{"model": "model that answers yes/no questions on an image's attributes", "dataset": "rendered made-up planets", "image_size": 48, "encoder_stem": "deep", "fusion_encoder_width": 256, "fusion_encoder_norm": "rmsnorm", "fusion_encoder_qk_norm": true, "fusion_encoder_drop_path": 0.05, "residual_init": "none", "beta2": 0.999, "max_steps": 10800, "weight_decay": 0.3}
Rows from block 3 of the image encoder of a small model that answers yes/no questions on an image's attributes, named by matrix and row number. Rows with one number belong to one channel. Each number is 128 + 32 x the weight over its row's rms, rounded and kept within 0 to 255. All counts start at 0. Numbers have three digits each. After the name is the row's rms in percent of the matrix's.
After each channel's rows are labels from the 100 images, of 14976, where the channel reaches its highest value: "patch colour" is the nearest of a few named colours to the mean colour under the peak. Only what is clearly more common there than usual is listed. The data: rendered made-up planets.
# convs1: 3x3 conv (encoder.blocks.3.convs.1.weight, 64x64x3x3, each kernel summed), inputs 0-63
# convs2: expand pointwise conv (encoder.blocks.3.convs.2.weight, 256x64x1x1, transposed), outputs 0-85

convs1.25 070:093112146126085130122118090103118104113093135116087072061139092107093145134090175094079144138119137121105093130153121169076128117098185123194062115108086130119196148123127090181164089090141098
convs2.25 100:070129138123106150135126130152188116116147123142140190119123157148081141152125086125089079121121133171154096158168096152133150094127158127123172136156140128086089130157062091121096101141194152129163180147165177130140144120093162152125123118111122127131173133
patch colour: brown

convs1.36 111:115156082102157129092169194142123123124133136140127165132063076140137163149203110119132104102170130201170143131161157063155109132164105113111117186177105077110144137137115137099132128201123153
convs2.36 108:103146123105161107084138114088091061142126101072089129143176092089141112130120105197143145163147206102132135125173131099100092116165152157094176152136111105202106105089157119136078141131176113056101078106103133138110115158139082096179147121138139130128109108
patch colour: pink

convs1.6 104:136085113133138101153175213180158137119096154091149075151152122093122174167206127167149121111174144173146120122142091151133135124069121160143126152194123121171113171158139113158164140159115077
convs2.6 115:123088092097160095060126129065104096135088088093104100093152178094139108137123125147090102173151172140122106124153076089073077116186145173091177153120145092175077087119145130095106106135126102076092088119111109106098116102108105115141119113101138173170075093
patch colour: white; pink

convs1.55 090:135122146105073143144153116021124090130131125130139143119143133098106148124115174131080153163123095104090062171114135111087122150183156130164140136105113149047173119112108123193184113075142128
convs2.55 086:144112157145089102124152084110150139129104113173075108090097108121143105154154090203092109123126123118132112130157138154173150089057098162097148104111126113103103177079167118144143133102193110117043051123098138154187161070111122083122121128066132151098144131
patch colour: grey; pink

convs1.57 105:173165102107139165133158122070092148174138154194115159139118173177179150138131180113116150161125087121125083177156169107095136165137150101172156129139146154070161132096130184166168085110146169
convs2.57 085:139096129112118111135143144111159164124028147119030144081136121077077170116127093186084137088122142111094145138141110125133086123123115132078144138107148115115055142086139053133171090132115140106109093111147087163166089121113100082109066126101128162121127113
patch colour: grey

convs1.23 083:079137119157105053110172165145116097053143140120085127122137108124063129147184093110113160151150133133138121049070103126141086036119135139119117130180110122159117126108107093130157134135080114
convs2.23 093:141086098161107051110125135108121066155117086126110137123092130156172139131125114171099140157154174158119077082156107088091111172140158191134142140141172117130113129121154148109079106159066098123063089070130094081093165131123139170135113153105141160131089168
patch colour: grey; white

convs1.3 124:144133140174087094133151183174128088094134147098128112153195148096064143161171084155126170128164142133143135084101111160169140091091130177106156123189146121194100158151113088103145181126101098
convs2.3 089:118117165133150104121131110154113106104129071129165098112117197107182115153086065132100135152175132130162082117158097086132163141169158171138117147107124102108092043106180131108084078186178096133122081091154145139103164129114131100126159108111135179196103133
patch colour: green; grey

convs1.2 073:130183195127184170083129127111104147184080116197164124141141116176139119111136111107095087181153087085094122152106174160087122138105132112113112084141109102113118097073110181097158137119149181
convs2.2 091:165097116067150106128133222121117121190101165038114127142150149085147120115111107165162181108101134166160135136120123107089129168106100084144134154218082144092094120185162199120122116102097113097150114099131070052095238146144127082119190109141110134164118111
patch colour: grey; white

convs1.17 133:118042153107084130150164156132131106115062145090127038081159111088097148123147131114089132153130125136121080121114044159080139131076150153149099141147114134126157121130139075155163129121141070
convs2.17 095:145087114142145119149111125104135124096098102102109147122148167129143080178103054097069107148155106143097084158123057090107112128114179154088171134108191146094112132133137129160058049159207122131076089157107212137101134088141148102167124072103103157131121146
patch colour: grey; orange

convs1.62 106:093150095144126129132163235162143127121118160130148124147158129136112181151214110133125129103180140201159150115123127141172125128089117172122134154196098105187106143163141109125152182166117117
convs2.62 121:091121111109156118118118109053105069129128083092122125109200163086171098151095119135117126179137201130120087098153106088072079107189158158117164121144145122181097050135158105118084100132121091106102103106101134106116118110099100133141132142096155171150095096
patch colour: pink; white

convs1.61 120:105104116160118072137173193187139079080114159104124080102171120098093157152185115093119151119172156157159128082110088157123125082087105159113104142172118131186105127152133073122146166156090105
convs2.61 114:125120077187185095113107135090097075125073120126117114101123187103177091174039104124086103168161138165137100110157062085102113130194196168119169159127163082130090079165143137119107048166129123121103124111123139129095150078098122136160105094087166157180098140
patch colour: white

convs1.31 142:117028124145153091126156150153150115094101133028129042100146110075112135124151134116146108112128159150150128149156066142123146111059121137135102159141120114140141123154141082136145149162111060
convs2.31 111:082156109102120133087097137123138102093095134129110076103126163121116125157073109104117053177155150105125121156175101104091114113162153166116164180079157116134101111106147120133102119156163125099145109153129130165086105094127098085178120099085172154149133104
patch colour: grey; pink

convs1.35 117:118051133155156087123167169169156135106097140038130051071121108095121143139174128106126108107156166158162138104135070132105134114055112136128104160163130117148122110154132104133153162172116075
convs2.35 115:096151076106132130083095150109112096103103088130092090098120159137132095145055116110120094176135147107118131130182105106118122122225156191107142174108157093186113095120184121134143115168178126127121145123127141131075104090113106113222087034105184140183141150
patch colour: pink; white

convs1.19 072:084167158066128151074148137120119148153071132188163154129145054157144143087160097115080094156134102172132106082110152159128122145124148092135135156119130052098132115091088155140133176152195129
convs2.19 117:176112119085159104090158200120079099202100097085100132104158166101141148131120073202107143149109154129159092150122134108090084121124103178101112175146088148153127128168195215191088104171092175071106095098161139067087157140124120094141142142093150127125101103
patch colour: grey; brown

convs1.30 081:132078207113114172152128139124125198158083161146167085116098130133158149125133124163060119182125081163111095119124095102088143158074184152154125145159154119117141148102127124140126078140206101
convs2.30 097:157101164077111079119111045114111092109135137150118053103160148090150123134116125175112126173111175155145137078111150141137106086109065105114139086118114094120143092090128138139143159066098091144087129161066121082170153082107156130088163128147097096101117071
patch colour: white; pink

convs1.45 069:068159133125138147071134141117081152156081162176116135145133063162158134161140136148063142151152051113114117119144164154104114128108166120146108093167110087140146164053087164149141076098174143
convs2.45 110:152062182087182095128161168158108119233107102101094118137150109085141167126104101185118138103161144169130127097102142121118130116091134145088113162179117142080123135174170255167103127162098147097052095119158085098101166137094125110072142157111122173149087083
patch colour: grey

convs1.29 072:110117165084136171103155142106116166175094097168111142072094115152173124116144150089080070165119093130167129129067132132064099189141138114145090136126069107108116091103133159158167135161195150
convs2.29 095:193087136154093128130115128143094120121193126090096175072175121145129163097142081109178143161083155145134128117142125094178139113108098102095156084093157161134131086119124148178143096072135181091122139116135190123115121145142154075134150115175137098092146111
patch colour: grey

convs1.24 125:111140094135117096139152198172131082085108143094134106135183121100067161135187088104127138124167148175162153091112109158141150088089100175088132148168122101173103107162126089111138195151077101
convs2.24 094:125138117124146124134079070102122051132123059119156075140162182124190086176066123110126116161174152144117110112146099099065126166178166183125145150106164080171130057120176127127122062191173100113086104109105160126059171147145148124155152065083121147169140164
patch colour: grey; green

convs1.41 110:080133151119100140135118168197106150143105153116145130105144072121136125172173101139092164142163080133123114076051117147090117135132145157106087080194087105190072156096106134080126103097159134
convs2.41 088:157063148114119103136140086108101099107144087145138135153152136093188145155124103103097139137154171136110143077117105116089121174141165157114125144141165118105103081098097150175113138141162091146050116116090183102120131130104197142164140124136160169180105157
patch colour: brown

convs1.39 090:046102176129040111111109107145114138116128111095147143121076075089109087175116104137098138145125092082093118081060113088121077113139114127119085085136082113156099140114091113141127095077140115
convs2.39 090:093143154095130143167110158140137159135131099106132068112095142117110116137130142108147109121089110160121135100170158141047114084115115118140110089153040132142107103128113115129125163100053113122137093140104094115154112091087068097092107189099131138104071091
patch colour: grey; pink

convs1.18 136:122162115150124145123104087070128145149164046171102163136089129162158119107062124115137130125127114025111134126109161111153083146150135110105138076085119127099098107111115149107081102049142167
convs2.18 096:171129174120140078157139099120129136136113153101120069099114094076134164086123168124163215080094126096103158081077183135123134102123112135107098049099092139115132129074115098102134126100135179133131117092141063137168115153103119103110131149140117095130142073
patch colour: brown

convs1.12 118:079197141159122136122136128084135139133170101193113174172149137191129154134124059162128193164150126070137156125134179139194122110148150131095144096123081141156141153117124144078119165092139174
convs2.12 104:143109203083166093130129141092034092226134132138120103111164128079180113112132090141142179139177110118092096079119120123132103134099113108131103150142117140130120129156168174141082143170097117118119103084145071058108118166150124106096162126145110161122097111
patch colour: grey; brown

convs1.42 086:141127126119103101126095088060112076098165063127126144175083144074071106125068115161158122117071113079099137148141145074145139109180150116108142106094114150043143135124112114118106081109100137
convs2.42 082:175118127168137075090118142138091158180091095082135109119086083134110154060160130201100100130165090085078084082140139139136149158087086162162128111159095126129085164111156154099076133090104105156152109135089104110216117145119079172128120136127121120135088089
patch colour: grey; brown

convs1.49 065:097145175087134151088107109106066161140066105172136136129095046141141121138107131130065135143123035096146096129121132089098122131133170092130128085132128083126123131046080115146129116116172143
convs2.49 093:146112117051118113127155184140130135170103156098108092157128142094107147089121119197113150090106124138144144137082147142065140088114106132110178141187070170108126073200165202131134136146074126124131110154137112066119182141140095081114197162156117120140109086
patch colour: grey; pink